config.toml
model = "image inpainting model"
dataset = "seven-segment displays showing three digits"
init = "small_normal"
beta1 = 0.95
shampoo_beta = 0.95
ema_decay = 0.995
Rows from block 6 of a small image inpainting model, named by matrix and row number. Each number is 50 + 10 x the weight over its row's rms, rounded and kept within 0 to 99. All counts start at 0.
Before each channel's rows are labels from the 100 images, of 14976, where the channel reaches its highest value: "place" is the part of the image that holds the peak. Only what is clearly more common there than usual is listed. The data: seven-segment displays showing three digits.
# convs0: first 3x3 conv (model.decb.0.0.convs.0.weight, 128x256x3x3, each kernel summed), inputs 128-255

place: bottom right; bottom centre
convs0.64:50 54 46 40 48 46 49 37 44 50 42 38 47 47 45 41 54 57 48 45 33 50 65 41 56 79 60 60 42 41 54 43 49 62 58 69 44 44 56 49 43 52 43 59 59 50 45 45 55 50 48 39 42 50 62 59 43 35 51 37 55 58 47 53 41 46 54 68 47 43 48 54 48 56 52 38 55 45 49 53 50 51 29 53 47 53 46 46 60 42 61 59 63 47 46 49 39 48 32 28 56 61 48 49 27 57 52 47 35 44 56 57 43 64 40 43 62 61 48 55 47 43 40 65 56 26 49 38

place: middle left; centre
convs0.15:45 54 55 43 47 40 49 46 47 46 41 52 70 56 53 44 63 30 27 45 43 43 43 72 55 47 42 46 50 36 54 34 43 39 43 44 46 39 55 51 57 42 33 45 41 39 38 44 49 35 47 43 40 35 51 55 50 47 55 52 48 50 45 40 44 62 49 50 28 50 60 44 59 47 56 23 38 55 57 50 54 42 49 31 41 64 40 38 52 56 59 66 67 36 64 52 57 47 25 48 43 31 47 60 40 42 45 45 61 47 47 45 60 41 43 55 38 58 62 67 52 41 47 53 39 57 70 48

place: centre; middle right
convs0.88:49 49 78 36 68 62 43 55 61 40 33 51 55 39 49 64 52 45 59 36 51 51 49 56 44 37 42 38 40 64 72 55 49 57 53 46 67 77 58 51 53 55 33 73 59 53 52 51 43 50 43 38 43 65 43 55 47 42 42 42 38 48 34 45 52 51 43 46 50 42 47 56 54 49 41 43 45 44 51 45 47 37 45 69 41 45 50 60 47 40 49 68 36 52 45 37 46 33 44 46 39 48 59 61 46 49 39 39 51 39 56 55 44 44 41 56 45 29 52 52 79 56 63 41 53 49 48 53

place: middle left; centre
convs0.111:91 50 31 44 55 61 33 60 74 40 27 29 70 46 57 47 55 42 48 49 45 51 44 48 56 57 36 66 35 40 49 63 58 39 59 54 56 75 59 15 50 51 33 67 49 50 51 48 38 61 48 40 54 41 51 43 49 41 46 43 38 51 53 49 48 57 33 57 46 64 88 54 46 41 64 61 52 33 44 45 44 67 54 47 54 55 54 46 51 53 35 54 65 47 32 43 41 50 51 39 53 69 48 56 49 47 56 46 71 58 63 51 49 49 62 42 52 46 55 51 60 55 62 40 51 49 54 49

place: bottom centre
convs0.63:42 52 64 49 48 29 54 47 52 30 50 53 32 51 51 33 53 48 46 41 59 49 44 71 52 62 50 65 42 66 46 53 66 46 56 40 61 53 58 41 45 43 60 64 44 49 36 65 49 39 26 45 58 54 30 37 51 33 44 20 54 58 36 57 43 61 60 38 38 41 50 51 48 57 64 57 51 53 50 58 38 55 62 36 60 42 51 53 49 46 41 49 41 56 42 62 43 49 61 30 42 57 53 57 37 47 55 50 30 43 40 44 62 68 44 49 46 63 65 40 38 51 49 39 47 52 48 57

place: bottom right; top centre
convs0.119:35 39 54 49 55 48 52 52 37 41 53 55 62 41 62 58 52 40 61 52 65 73 48 67 55 59 41 55 47 50 41 43 58 37 40 44 39 52 48 51 47 29 50 50 55 39 58 37 46 55 67 65 38 53 40 45 51 54 66 28 45 54 66 32 55 69 55 56 56 61 44 64 56 41 52 57 61 49 53 33 40 49 44 38 60 55 38 60 42 37 46 41 52 40 43 56 61 45 47 37 44 46 56 50 50 28 74 54 68 38 67 41 49 53 58 44 44 40 49 46 50 53 49 34 28 29 46 51

place: middle right
convs0.65:42 42 53 56 43 45 56 33 58 50 61 47 53 43 55 63 39 53 53 51 53 49 53 46 36 41 51 58 49 45 45 24 55 45 48 38 79 45 56 41 46 54 42 45 47 30 47 43 55 49 48 55 42 37 53 62 38 57 31 35 50 43 56 51 50 42 49 57 38 51 39 39 41 46 69 41 52 43 59 54 58 54 52 45 39 56 58 42 62 56 44 40 64 47 62 77 44 43 42 62 48 29 36 56 49 68 54 39 47 49 52 31 60 70 51 41 45 45 44 34 49 35 64 40 58 50 35 50

place: centre
convs0.98:61 44 66 57 54 45 46 56 44 42 49 47 42 53 43 39 51 53 50 41 54 43 57 58 46 47 46 54 47 56 46 53 39 60 55 64 42 46 48 44 48 60 52 47 56 55 60 48 51 50 37 53 47 26 52 53 50 42 53 42 49 54 54 51 44 38 49 31 64 39 50 49 51 32 43 59 46 48 63 51 49 46 57 56 50 50 46 55 50 58 52 46 56 45 61 41 50 52 55 45 49 51 76 54 57 45 53 51 51 48 45 49 53 59 44 29 40 50 54 43 57 50 57 62 46 39 49 40

place: centre; middle right
convs0.104:60 38 54 48 68 50 42 58 73 39 38 54 38 57 31 54 52 25 38 54 38 48 48 42 64 47 56 42 41 62 53 51 49 53 47 58 59 39 39 47 62 39 52 34 55 52 60 40 38 45 35 52 37 50 52 61 42 36 45 65 56 55 56 50 63 45 34 58 57 60 45 34 43 42 57 47 51 38 50 52 47 54 66 49 25 47 45 44 42 66 48 47 47 48 31 56 25 42 40 56 54 48 56 47 58 64 40 53 50 39 55 46 55 55 55 48 60 47 46 29 65 41 60 37 60 58 52 47

place: bottom centre
convs0.100:53 41 60 38 61 44 53 50 51 38 37 51 43 54 44 54 54 45 37 60 51 50 41 61 42 53 42 46 46 57 54 58 54 50 51 64 61 50 47 59 57 52 53 42 62 51 51 52 43 54 48 45 51 58 49 41 51 52 42 40 47 53 66 45 50 49 45 66 45 54 57 47 45 45 64 46 39 62 59 49 47 40 44 50 47 45 42 50 39 58 44 52 35 29 51 65 48 42 46 46 43 47 53 54 53 68 53 52 48 41 57 58 40 59 57 48 36 45 46 55 45 45 54 45 51 43 52 40

place: middle right; centre
convs0.72:53 37 44 50 42 55 56 58 57 48 40 50 53 56 49 37 37 44 57 47 42 65 47 46 44 54 48 52 32 60 53 60 52 47 37 36 60 47 46 39 40 42 47 42 54 49 65 62 64 22 40 34 40 49 53 50 61 53 66 65 60 58 40 43 49 43 57 62 47 51 34 49 48 47 45 43 68 60 46 55 55 28 61 53 50 46 43 45 43 45 52 45 42 39 31 31 48 59 65 63 43 48 57 46 54 53 41 34 41 58 68 54 59 52 57 29 44 31 42 31 39 59 43 55 65 55 45 82

place: bottom centre
convs0.47:61 45 48 44 61 33 45 36 44 58 40 42 44 34 29 30 46 54 33 52 50 57 56 52 55 49 57 65 47 62 55 36 43 50 55 57 33 66 44 44 42 48 56 31 56 65 43 58 47 54 52 44 54 59 50 37 34 40 53 65 46 51 51 49 57 53 36 50 47 50 50 45 48 45 55 58 54 53 46 50 55 43 47 37 71 53 41 52 60 48 42 34 54 46 54 73 39 53 54 67 52 34 41 55 52 40 44 41 44 56 46 52 33 39 61 24 49 44 63 61 53 68 35 41 35 68 45 35

place: top centre
convs0.20:54 49 43 44 57 58 51 49 51 47 40 55 52 40 54 46 36 71 45 49 45 69 46 45 62 26 45 46 36 48 46 61 53 62 49 62 58 60 41 55 51 54 50 49 56 44 47 44 54 53 50 48 47 44 50 37 55 44 49 49 53 60 53 53 48 56 38 40 43 55 53 35 63 55 53 58 50 47 63 56 30 31 57 43 46 49 54 48 46 56 51 47 37 46 69 40 43 50 46 70 35 46 50 57 48 37 52 57 54 43 54 36 49 56 55 58 41 45 56 47 63 48 34 39 41 55 49 46

place: middle left; centre
convs0.33:56 47 56 57 64 37 40 35 34 35 52 62 50 53 62 50 53 62 55 38 58 45 40 54 71 53 61 52 39 48 44 44 52 50 44 55 51 42 33 40 46 43 47 56 38 55 67 44 63 52 51 55 52 31 51 52 40 41 61 56 61 45 45 57 48 65 50 50 54 45 64 52 60 50 64 50 53 50 57 52 43 40 48 52 51 44 55 68 43 46 47 44 36 49 48 51 48 50 36 45 70 51 63 39 49 44 37 50 28 37 44 49 27 54 60 56 50 54 29 37 50 47 46 52 52 43 38 45

place: top centre
convs0.32:41 44 58 45 46 45 60 45 51 51 45 59 77 47 68 48 50 32 51 54 53 43 44 39 39 63 62 57 40 54 56 27 51 54 77 50 42 42 52 43 39 42 35 50 40 60 48 52 30 61 71 49 44 39 40 48 35 46 60 54 56 48 39 51 45 62 60 70 58 52 44 59 39 56 43 38 68 57 66 35 60 44 33 38 52 63 48 65 61 41 52 50 38 45 40 47 57 55 45 44 29 52 65 52 53 25 58 53 40 46 49 37 46 37 53 38 62 46 63 45 43 73 61 41 41 42 43 34

place: bottom centre
convs0.102:46 44 50 58 55 40 56 50 55 53 36 29 52 63 48 42 41 44 49 44 44 56 46 48 51 51 59 52 43 56 52 37 47 47 53 38 53 55 59 56 50 46 53 38 59 51 54 54 55 67 66 42 53 49 50 57 47 38 40 69 53 50 62 60 56 48 56 44 45 65 42 53 69 48 51 51 47 42 54 55 50 46 45 38 52 51 60 44 47 43 50 47 33 58 51 49 46 49 37 51 46 53 52 44 52 56 49 68 38 46 59 53 47 50 54 50 54 29 41 54 43 37 51 44 44 47 49 53

place: centre
convs0.23:56 55 72 44 55 53 43 63 65 47 36 45 47 42 59 55 82 40 53 49 62 81 46 53 46 45 44 53 51 53 24 43 44 52 45 54 49 59 46 37 57 60 52 53 51 42 55 49 42 39 38 56 34 57 51 50 41 43 46 60 55 38 30 50 43 42 50 52 49 50 58 52 50 61 51 60 60 63 46 42 44 53 50 49 56 52 52 43 49 53 61 43 43 45 42 43 60 35 58 50 29 43 59 48 57 33 35 52 56 42 46 41 73 55 51 42 37 51 72 49 34 71 40 54 46 45 40 51

place: bottom centre
convs0.74:37 47 46 55 54 52 47 38 63 49 49 50 60 54 51 43 40 30 48 51 44 41 51 36 58 59 53 38 54 54 66 49 44 51 35 47 52 64 59 40 55 47 55 48 58 50 75 61 46 54 55 41 37 55 31 50 53 49 65 57 39 48 51 53 45 53 53 52 46 49 57 53 54 55 57 43 45 41 56 53 45 50 41 47 46 57 48 38 52 62 36 62 55 41 47 54 55 62 62 64 40 43 58 46 40 33 49 58 49 46 62 52 59 39 45 38 44 28 36 42 44 43 48 46 59 55 51 40

place: middle left
convs0.31:64 51 42 45 52 57 59 61 53 52 57 44 41 61 38 48 51 36 42 54 49 63 52 54 47 52 31 66 51 59 58 54 56 58 43 39 51 43 37 59 41 61 52 56 55 38 52 47 56 37 54 52 52 45 60 40 64 55 50 55 46 44 52 42 54 36 67 40 56 48 43 48 56 42 48 52 44 50 51 50 64 50 54 52 42 49 49 51 49 68 48 43 58 45 28 61 52 36 47 52 50 47 40 64 43 52 38 56 57 58 53 57 58 47 56 55 43 33 50 50 41 42 41 33 60 42 52 57

place: bottom centre; bottom right
convs0.60:51 60 55 59 52 52 61 53 43 39 47 57 53 62 33 52 35 51 56 40 55 60 60 67 31 51 42 39 39 36 65 35 56 47 37 64 44 45 55 41 43 63 35 62 51 58 46 40 51 69 53 52 43 48 63 53 48 52 34 58 46 53 51 48 54 34 56 54 46 40 42 44 53 43 30 43 56 38 51 51 33 51 44 51 60 67 54 62 52 54 60 40 49 46 54 48 49 30 29 54 32 51 58 48 49 55 52 65 60 44 47 51 51 46 54 42 68 36 54 43 60 52 51 52 40 57 52 63

place: middle left
convs0.56:46 36 59 64 41 40 52 46 56 43 43 46 36 44 48 57 60 48 47 46 46 50 53 51 58 41 39 56 45 55 58 54 60 45 40 59 41 49 57 60 34 54 46 59 62 56 41 63 40 54 53 56 53 43 40 52 50 47 41 56 55 52 63 49 49 57 48 44 52 47 50 65 50 45 59 46 42 38 55 54 54 40 58 58 50 62 57 53 55 43 44 29 56 48 44 43 41 47 38 41 43 50 52 50 48 36 60 51 29 51 53 42 44 35 62 45 33 58 53 41 49 48 69 48 65 42 37 44

place: bottom centre
convs0.71:53 50 41 44 43 47 51 36 53 50 51 49 52 59 49 46 49 32 65 53 34 54 39 73 49 59 57 34 66 42 63 51 51 70 52 50 35 43 59 22 41 65 56 59 46 64 34 34 48 68 44 50 50 55 48 54 45 35 57 69 72 46 47 50 38 48 53 39 50 60 41 51 52 56 63 31 50 49 42 67 41 53 36 53 45 49 37 50 42 62 46 41 20 44 41 59 38 60 49 44 55 58 51 52 50 54 44 49 48 42 44 39 69 35 47 39 51 39 48 47 46 46 49 48 42 45 45 35